Weights of a small self-supervised image encoder.
Model: 10.7M parameters, 32-pixel images, arch vit, norm layernorm_no_bias, activation gelu, patch size [4, 4], layers 8, width 384.
Training: muon at rate 0.025, 28600 steps.
Rows from block 4 of a small self-supervised image encoder, named by matrix and row number. Rows with one number belong to one neuron. Each number is 500 + 40 x the weight over its row's rms, rounded and kept within 0 to 999. All counts start at 0. Numbers have three digits each.
After each neuron's rows are labels from the 100 images, of 14976, where the neuron reaches its highest value: "strongest on" is what is common among them; "place" is the part of the image that holds the peak. Only what is clearly more common there than usual is listed. The data: simulated telescope pictures of galaxies. In brackets: how many of the 100.
# fc1: MLP up (model.blocks.4.mlp.fc1.weight, 768x384), inputs 192-239
# fc2: MLP down (model.blocks.4.mlp.fc2.weight, 384x768, transposed), outputs 192-239

fc1.237:500500500500500500500500500500500500500500500500489500500500500500500500499500500500500500563500500519472500500500500500500380500500500500500500
fc2.237:500499505500482500500520515499500500500500500501491500500501554497510500500500484500469501469500500500500500500500500500493503493523500500500500
strongest on: many stars (87); round elliptical (28); flattened elliptical (27)
place: centre (48)

fc1.699:500500500500500500500500500500500500500500500500498500500500500500500500508500500500500500640500500524607500500500500500500333500500500500500500
fc2.699:500500561500535500500543543494500500500500500488493500500572459428508500500500501500403499475500501500500500501500501500480500596568499500500499
strongest on: many stars (70); flattened elliptical (35); edge-on disc (25)
place: centre (45)

fc1.737:500500500500500500500500500500500500500500500500498500500500500500500500501500500500500500475500500599505500500500500500500490500500500500500500
fc2.737:500500501500498500500489506500500500500500500467497500500521516511522500500500437500497500349500500500500500500500500500500500476496500500500500
strongest on: tilted (64); winding: anticlockwise outward (38); winding: clockwise outward (36); barred spiral (32)
place: centre (54)

fc1.466:500500500500500500500499500500500500500500500500570500500500500500500500504500500500500500618500500461418500500500500500500800500500500500500500
fc2.466:501500491500519500500509477503500500500500500650525500500584561513488500500500556500528500564500500500500500500500501500519498620498501500500497
strongest on: many stars (73); edge-on disc (27)
place: centre (36)

fc1.624:500500500500500500500500500500500500500500500500334500500500500500500500504500500500500500511500500531332500500500500500500467500500500500500500
fc2.624:500500504500615500500439484502500500500500500505495500500491461559501500500500475500466501303500500501500500500500499500505500448431501500500500
strongest on: many stars (83)
place: centre (30)

fc1.114:500500500500500500500500500500500500500500500500484500500500500500500500501500500500500500553500500515641500500500500500500492500500500500500500
fc2.114:500500522500477500500496486503500500500500500517491500500508466793485500500500334500602500601500501499500500500500500500529499407541501500500497
strongest on: tilted (38)
place: centre (42)

fc1.630:500500500500500500500500500500500500500500500500456500500500500500500500515500500500500500615500500446509501500500500500500590500500500500500500
fc2.630:503500499500554500500517491499500500500500500451497500500402490429512500500500448500531500611500500500500500500500500500504501600525503500500497
strongest on: many stars (84); round elliptical (63)
place: centre (26)

fc1.347:500500500500500500500500500500500500500500500500408500500500500500500500501500500500500500507500500485459500500500500500500419500500500500500500
fc2.347:500500479500496500500518504500500500500500500502489500500495263496503500500500515500505500610500500500500500500500500500485499492482498500500501
strongest on: round elliptical (83)
place: centre (100)